config.yaml
model: "image embedding model"
embedding_dim: 192
depths: [4, 9, 4]
kernel_size: 3
am_softmax_scale: 16
epochs: 58.3
Rows from block 2 of a small image embedding model, named by matrix and row number. Rows with one number belong to one channel. Each number is 50 + 10 x the weight over its row's rms, rounded and kept within 0 to 99. All counts start at 0.
Before each channel's rows are labels from the 100 images, of 14976, where the channel reaches its highest value: "strongest on" is what is common among them; "peak on" is the class under the peak. Only what is clearly more common there than usual is listed. The data: made-up waving flags.
# convs0: first 3x3 conv (model.blocks.2.convs.0.weight, 64x64x3x3, each kernel summed), inputs 0-63
# convs1: second 3x3 conv (model.blocks.2.convs.1.weight, 64x64x3x3, transposed, each kernel summed), outputs 0-63

strongest on: black
peak on: flag
convs0.52:47 57 34 41 41 36 24 44 43 46 58 62 58 54 60 60 42 49 45 55 67 48 45 43 43 39 47 48 53 51 53 62 45 50 46 37 34 48 45 48 42 61 42 39 40 36 44 56 52 62 65 38 41 32 45 34 60 51 50 45 37 44 21 54
convs1.52:42 48 37 34 40 39 56 60 36 53 53 40 36 43 61 47 46 52 69 45 38 55 44 72 42 43 44 45 41 52 42 45 40 40 37 37 33 57 45 48 63 49 40 52 62 58 37 44 40 35 32 61 60 45 52 47 43 35 42 42 44 50 33 43

strongest on: white; saltire
peak on: emblem
convs0.47:63 56 52 40 54 57 57 58 46 50 51 58 38 60 50 45 50 46 42 34 57 52 39 36 64 46 75 41 36 52 33 42 55 37 56 52 42 67 63 40 43 53 61 57 42 65 44 51 60 52 41 53 46 42 56 62 45 53 46 21 29 62 53 47
convs1.47:50 49 39 37 33 42 38 48 46 28 44 51 36 37 37 43 27 40 47 54 55 39 52 48 58 48 42 33 40 53 61 50 37 42 46 48 41 45 32 48 51 35 43 57 44 33 45 66 49 37 41 47 33 39 46 55 38 49 44 44 52 51 28 45

strongest on: blue; orange
peak on: flag
convs0.43:62 39 41 55 36 68 29 34 40 54 46 42 35 56 45 51 42 55 59 59 73 32 39 38 45 47 43 59 36 66 54 49 48 51 51 48 43 37 45 45 67 48 44 50 48 47 48 56 36 54 29 43 56 58 29 43 52 52 43 63 44 43 51 44
convs1.43:35 49 44 36 47 51 49 49 49 41 48 45 49 31 50 36 44 33 47 51 33 41 47 54 50 31 46 52 33 58 46 23 52 42 29 42 60 48 40 54 60 55 31 46 42 61 55 42 47 43 28 52 44 36 40 38 49 54 50 49 57 49 31 48

strongest on: flower
peak on: emblem
convs0.61:42 49 47 43 52 45 38 47 60 43 46 54 56 48 51 42 42 27 51 47 61 38 75 42 22 42 47 51 41 45 52 62 38 52 48 56 64 50 21 48 44 45 55 33 41 42 50 50 44 49 38 48 39 45 51 55 63 46 51 41 40 36 52 28
convs1.61:30 57 49 38 44 28 55 54 31 53 53 30 55 45 45 59 25 43 37 35 46 51 44 56 49 36 46 57 47 51 35 51 50 26 46 53 55 53 38 56 41 48 32 41 46 55 39 51 36 46 41 46 39 40 55 45 38 34 49 48 40 43 42 53

strongest on: black
peak on: emblem
convs0.32:47 55 47 72 37 49 61 40 40 53 44 44 51 57 60 54 51 51 54 33 65 37 46 34 43 42 51 33 40 34 47 61 49 56 38 47 38 47 47 36 31 56 43 57 39 63 41 64 44 66 56 55 51 34 67 52 51 52 41 45 45 31 36 40
convs1.32:34 48 54 48 55 24 39 57 56 37 51 45 43 34 47 41 33 47 30 50 32 39 41 52 52 57 48 45 50 46 45 34 45 41 39 51 45 30 38 52 49 40 39 42 54 45 47 41 50 38 46 32 32 57 44 33 29 44 45 54 51 51 41 43

strongest on: black
peak on: flag
convs0.25:55 39 32 47 36 44 32 35 38 53 53 46 39 63 47 54 41 54 51 48 67 41 52 37 48 33 46 48 45 44 57 60 46 51 44 45 34 50 41 51 47 59 42 48 35 29 34 62 41 49 61 52 34 23 48 48 47 56 46 49 42 39 31 51
convs1.25:46 52 36 41 41 45 50 62 37 53 61 28 37 40 64 51 46 53 59 38 32 42 35 73 42 57 55 44 49 54 45 36 35 32 38 39 46 46 43 49 60 49 49 43 63 65 53 39 34 39 44 58 53 48 43 48 39 45 56 45 47 53 32 38

strongest on: red
peak on: flag
convs0.44:41 53 43 55 42 60 41 17 38 47 42 50 38 42 53 54 51 55 42 54 36 40 48 32 37 62 28 59 44 43 58 46 58 54 46 50 64 42 43 46 48 37 39 39 55 31 58 47 43 51 43 42 58 50 37 25 46 53 46 51 46 53 43 34
convs1.44:43 61 34 45 57 49 48 55 46 40 58 26 40 58 45 40 42 35 45 34 31 51 44 56 46 48 46 42 43 45 37 45 61 40 46 56 40 56 34 53 62 33 64 46 35 40 41 48 52 41 32 43 34 40 51 44 46 58 56 39 50 34 49 31

strongest on: blue; flower
peak on: flag; emblem
convs0.54:41 45 33 45 46 47 36 33 47 41 44 52 46 36 47 40 28 54 37 50 81 35 45 45 42 52 36 57 55 40 45 42 54 48 45 51 52 54 49 46 35 58 66 40 46 36 48 42 46 54 52 36 46 35 47 68 38 40 62 42 45 49 48 33
convs1.54:50 37 53 54 42 52 44 60 43 43 42 36 48 46 34 46 40 33 52 42 39 51 42 34 60 52 37 38 48 47 38 43 67 48 48 55 40 36 52 43 47 31 35 80 31 45 64 58 66 48 32 52 41 62 56 45 42 50 48 52 51 48 42 52

strongest on: yellow; purple; ring; crescent
peak on: emblem
convs0.53:53 52 35 40 51 49 49 38 42 37 44 63 40 38 67 51 62 45 41 47 65 37 42 33 62 46 55 46 50 48 38 46 52 43 59 45 65 44 48 67 43 59 47 44 52 48 60 64 38 64 54 55 52 30 48 52 57 45 52 50 52 34 20 32
convs1.53:69 52 49 32 41 64 45 63 61 34 44 51 50 45 50 32 48 54 50 63 44 61 54 45 63 33 59 38 57 51 48 37 51 60 46 50 41 53 45 35 53 34 41 52 46 72 47 32 64 46 46 59 50 58 46 37 51 44 26 39 40 53 40 56

strongest on: black; rhombus
peak on: emblem
convs0.42:46 33 36 52 45 50 56 37 50 44 40 57 59 55 67 58 41 46 38 37 58 48 45 26 50 46 38 30 59 27 52 50 47 46 41 44 39 42 53 37 28 52 58 34 29 45 45 59 41 57 48 36 46 51 43 48 46 41 48 48 54 36 41 41
convs1.42:55 53 56 38 52 34 43 54 46 37 43 48 30 46 41 38 41 49 48 43 37 37 47 49 55 61 50 40 38 50 43 38 40 50 33 51 34 44 30 47 31 49 29 50 35 40 47 41 67 41 46 49 51 58 34 33 40 43 42 42 52 38 40 41

strongest on: flower
peak on: pole
convs0.12:47 32 44 54 51 51 50 43 47 32 43 42 45 53 44 35 39 31 49 38 38 33 65 57 39 28 32 61 52 38 48 38 45 28 38 52 45 54 41 48 57 36 54 39 30 31 47 38 51 47 48 53 51 43 53 54 54 49 50 37 50 46 40 44
convs1.12:52 73 51 43 42 46 44 44 46 61 32 41 48 46 29 51 45 60 49 45 41 55 58 57 45 43 60 44 57 61 62 47 69 54 40 69 54 40 50 38 38 39 57 54 56 54 45 65 56 53 32 46 54 45 41 37 37 50 35 48 65 48 77 44

strongest on: blue; yellow; saltire
peak on: flag
convs0.5:53 48 64 45 55 75 42 45 60 43 55 41 49 45 51 49 36 52 49 35 35 36 54 26 53 41 62 60 40 35 36 56 46 45 46 36 37 38 34 47 37 63 53 40 43 48 47 62 59 41 56 43 58 24 52 51 58 55 55 46 61 49 59 53
convs1.5:62 42 45 35 46 49 58 63 58 33 40 55 50 33 39 51 59 38 45 40 48 64 56 43 61 34 48 35 51 37 33 57 43 41 41 45 57 65 54 43 50 44 35 62 31 66 50 55 57 41 57 49 41 56 55 49 38 49 39 34 29 62 45 46

strongest on: red; teal; saltire
peak on: flag; emblem
convs0.63:45 51 40 40 38 42 32 47 42 41 40 54 47 43 46 43 50 46 39 44 32 44 46 55 55 42 46 63 47 38 45 53 65 43 32 46 48 51 49 54 50 45 29 31 25 38 52 55 48 47 52 40 51 35 50 49 44 32 37 25 36 32 52 43
convs1.63:58 52 33 51 42 46 47 63 41 45 38 53 43 36 52 32 53 59 59 56 40 34 47 47 45 42 42 39 78 52 38 45 64 42 40 60 51 60 52 36 45 53 58 47 58 35 48 53 41 44 38 54 51 52 40 59 46 73 57 65 67 61 63 38

strongest on: yellow
peak on: flag
convs0.0:54 54 35 36 43 56 35 60 50 48 36 55 36 52 54 55 53 59 60 54 51 47 32 65 47 55 48 53 37 65 45 46 60 42 64 71 53 65 52 37 51 35 59 55 29 48 60 53 57 58 58 36 50 47 50 51 46 44 56 29 27 58 44 39
convs1.0:65 38 32 45 44 51 53 53 29 53 55 49 37 41 45 47 42 46 44 34 57 41 57 53 45 42 40 36 43 47 37 56 38 48 30 51 53 61 43 39 53 41 79 51 56 24 42 54 45 40 38 54 43 41 48 55 29 52 45 46 59 45 50 54

strongest on: yellow
peak on: emblem
convs0.41:51 26 29 49 42 48 46 39 38 52 48 53 33 44 47 42 48 43 41 51 38 42 40 53 62 36 45 47 56 33 48 41 58 53 66 46 61 33 56 57 45 42 60 31 61 46 52 46 32 53 43 41 45 52 47 37 35 55 56 44 44 42 34 27
convs1.41:61 51 62 41 58 59 57 51 60 35 58 65 51 22 60 48 49 36 49 52 56 47 54 46 58 50 57 27 35 61 32 43 51 58 41 47 30 55 49 50 47 40 43 69 52 41 47 30 62 33 34 48 49 49 49 41 50 45 41 54 49 63 43 54

strongest on: star; rhombus
peak on: flag
convs0.19:40 60 38 45 42 50 44 34 37 46 41 45 42 46 56 44 45 62 45 46 32 39 36 41 42 38 54 47 47 48 46 61 42 46 43 52 51 26 33 55 54 41 51 48 53 30 68 51 38 54 59 47 44 43 38 42 51 62 42 64 49 32 24 41
convs1.19:46 41 43 42 43 52 54 42 40 46 42 38 41 47 52 53 45 33 54 40 46 41 48 66 34 46 42 47 38 45 29 41 58 34 43 64 42 54 42 34 61 41 54 41 48 54 46 49 29 48 26 51 44 38 41 60 46 31 40 46 43 58 30 42

strongest on: black
peak on: flag
convs0.8:43 49 37 48 33 52 34 32 28 56 42 43 29 50 56 62 46 58 42 62 55 32 49 54 39 50 43 54 37 46 56 57 59 57 46 49 59 53 37 48 47 51 40 47 62 43 58 57 30 54 52 50 48 47 45 42 31 48 46 53 47 45 24 28
convs1.8:44 45 36 42 38 52 42 56 39 24 53 49 41 41 46 44 34 33 43 46 35 34 39 41 45 46 40 42 42 49 43 43 52 41 39 44 45 39 45 53 61 44 44 59 46 26 64 44 46 36 41 36 49 35 43 47 42 64 43 57 58 38 44 33

strongest on: star
peak on: pole; emblem
convs0.35:68 60 42 46 58 33 49 52 45 50 55 56 51 53 55 64 43 53 62 34 56 46 62 51 56 34 51 48 46 50 33 50 46 33 53 47 43 36 60 41 60 55 33 57 23 55 42 61 54 43 57 45 60 36 63 58 48 37 50 32 36 33 36 46
convs1.35:27 39 45 29 44 39 52 50 51 33 35 32 45 34 32 41 38 39 41 37 47 34 43 60 45 61 61 40 48 50 41 37 45 31 45 49 38 62 43 56 42 42 42 48 42 43 44 49 51 42 49 47 42 46 40 53 43 49 43 36 45 34 44 47

strongest on: red; teal; saltire
peak on: flag
convs0.37:51 56 32 42 47 39 35 34 29 48 29 44 35 59 46 43 48 49 33 48 65 48 48 48 40 57 45 48 55 35 49 46 41 46 56 56 48 46 54 42 43 49 77 41 35 36 41 56 46 42 55 56 44 49 48 46 40 46 58 42 47 31 31 34
convs1.37:64 41 52 45 48 48 53 62 50 39 51 59 45 32 33 45 28 42 43 50 48 56 49 50 55 44 38 41 35 68 58 40 47 45 45 48 33 53 45 51 54 37 49 87 37 50 51 57 71 47 44 56 37 41 50 51 39 47 34 56 45 54 54 53

strongest on: red
peak on: flag
convs0.7:57 58 47 55 43 48 49 48 44 40 47 58 50 45 71 57 57 40 58 41 47 54 51 55 81 53 44 42 49 44 32 65 58 36 54 50 59 47 58 59 40 45 43 51 36 43 69 69 56 35 52 60 67 42 58 40 71 35 55 44 40 44 43 52
convs1.7:54 59 43 45 51 51 42 50 40 34 54 56 47 52 36 48 39 43 47 49 31 47 47 58 49 35 58 31 47 50 50 35 47 44 23 66 54 54 31 38 38 43 46 47 46 24 55 41 42 38 41 44 48 39 49 38 47 56 47 48 58 33 30 59

strongest on: red; saltire; diagonal band
peak on: flag
convs0.21:34 54 47 55 42 39 31 24 36 48 50 57 47 44 50 57 43 56 51 68 66 37 42 32 25 53 43 49 55 43 55 50 45 62 44 42 59 41 49 55 42 54 39 42 48 38 65 49 43 59 46 45 51 45 39 55 39 46 55 69 51 71 38 47
convs1.21:40 42 40 27 41 48 54 62 41 40 59 42 41 42 51 39 42 40 45 42 43 45 50 54 47 46 59 43 30 49 45 50 53 32 33 43 38 43 33 38 50 55 41 49 48 50 32 35 45 27 47 40 46 36 50 47 42 55 54 22 43 42 48 54

strongest on: green; pink; many stripes
peak on: flag
convs0.48:59 63 40 34 46 64 37 47 44 41 42 46 32 42 70 37 45 33 48 39 60 52 47 50 42 47 43 34 55 48 51 59 49 52 53 48 47 47 57 45 57 47 55 50 28 39 53 51 67 48 44 49 47 38 52 39 61 49 51 22 40 45 22 50
convs1.48:55 53 51 44 61 35 51 56 43 54 54 51 42 46 54 44 38 52 47 23 52 51 38 74 51 43 46 64 45 63 57 39 34 23 46 56 36 53 46 45 67 46 54 62 59 37 53 51 46 40 42 52 46 43 38 56 36 31 38 65 45 56 46 57

strongest on: red
peak on: flag
convs0.59:51 49 36 41 38 41 38 47 42 44 42 45 42 58 44 53 39 41 44 34 42 48 38 49 62 50 48 44 45 46 37 51 40 38 45 38 47 52 58 64 48 49 50 44 34 36 35 65 38 36 50 42 53 39 44 43 48 27 56 23 28 43 42 45
convs1.59:42 56 68 46 63 64 55 56 43 44 45 47 56 42 57 59 49 41 47 43 51 49 52 46 56 31 37 51 61 42 38 59 63 46 33 42 31 42 53 39 49 45 34 48 41 53 42 35 45 53 25 51 60 67 59 23 52 49 38 54 56 56 51 64

strongest on: black; rhombus
peak on: emblem
convs0.49:35 53 45 70 39 52 46 29 54 45 50 53 60 49 54 47 52 48 43 43 78 39 57 22 59 41 46 47 50 32 52 46 58 50 43 54 42 26 59 44 35 53 54 34 44 48 40 66 39 69 49 42 46 48 58 46 53 48 48 54 46 39 50 52
convs1.49:50 44 41 37 49 32 51 54 49 55 53 38 39 49 53 37 39 55 45 52 24 44 41 68 61 57 54 43 35 44 36 38 45 52 37 51 41 48 42 45 54 32 42 33 47 59 47 38 54 36 42 35 44 54 43 37 29 57 52 36 56 45 47 32

strongest on: green; flower
peak on: emblem
convs0.51:31 53 37 57 55 69 53 30 49 51 58 46 45 32 52 45 41 33 56 53 51 36 69 38 41 52 53 51 49 51 48 46 45 37 32 49 45 42 43 35 46 50 51 29 47 40 59 38 39 55 40 53 52 49 50 71 67 62 47 47 60 57 69 46
convs1.51:32 42 52 49 50 34 50 36 56 49 32 43 39 31 16 45 46 38 39 37 41 43 45 55 42 47 55 50 52 41 48 37 60 36 49 47 45 52 47 51 40 52 28 41 48 52 35 54 50 42 41 47 39 36 48 35 37 39 45 40 43 52 57 51

strongest on: green; red
peak on: flag; emblem
convs0.38:41 38 41 46 46 51 37 46 33 39 46 62 60 53 42 49 43 66 35 46 59 50 50 42 26 56 58 56 38 51 36 62 32 41 41 60 52 44 49 29 48 53 66 34 43 43 51 51 50 49 48 42 49 43 35 49 38 45 68 41 55 41 27 46
convs1.38:49 48 78 46 60 56 59 54 55 63 36 66 40 53 50 37 45 37 50 49 56 51 51 71 59 39 53 39 47 57 51 38 39 54 48 55 26 48 40 32 62 46 51 51 42 57 46 30 63 49 43 47 59 58 49 47 54 31 31 51 49 38 54 57

strongest on: white; black
peak on: flag
convs0.46:43 60 43 41 49 48 35 52 51 48 55 59 51 47 72 47 40 61 37 57 40 44 49 34 30 45 49 58 46 55 46 62 34 43 43 56 56 27 33 52 59 63 47 36 53 30 71 50 50 46 58 52 48 42 41 62 59 39 44 57 39 46 34 39
convs1.46:51 39 44 46 46 52 54 44 37 44 39 31 53 57 39 39 48 33 56 32 37 47 50 68 38 43 44 42 32 33 43 54 42 59 51 45 48 55 44 32 58 34 49 42 34 43 44 41 36 53 42 43 45 39 47 51 52 50 37 34 45 26 40 41

strongest on: saltire; rhombus
peak on: flag
convs0.24:28 65 47 57 39 60 51 37 47 43 44 51 56 39 58 59 36 50 42 56 56 33 44 34 49 48 28 47 56 41 52 37 57 50 38 35 41 28 47 44 35 53 43 29 52 33 54 50 39 52 47 44 64 61 42 32 41 53 41 58 46 51 47 50
convs1.24:48 55 35 35 46 44 43 40 50 50 55 32 35 57 42 43 59 51 54 49 26 50 38 60 51 51 53 51 40 49 30 46 37 59 33 44 38 50 53 42 49 40 52 51 50 58 45 49 44 43 42 45 49 39 52 36 40 71 53 42 63 24 43 26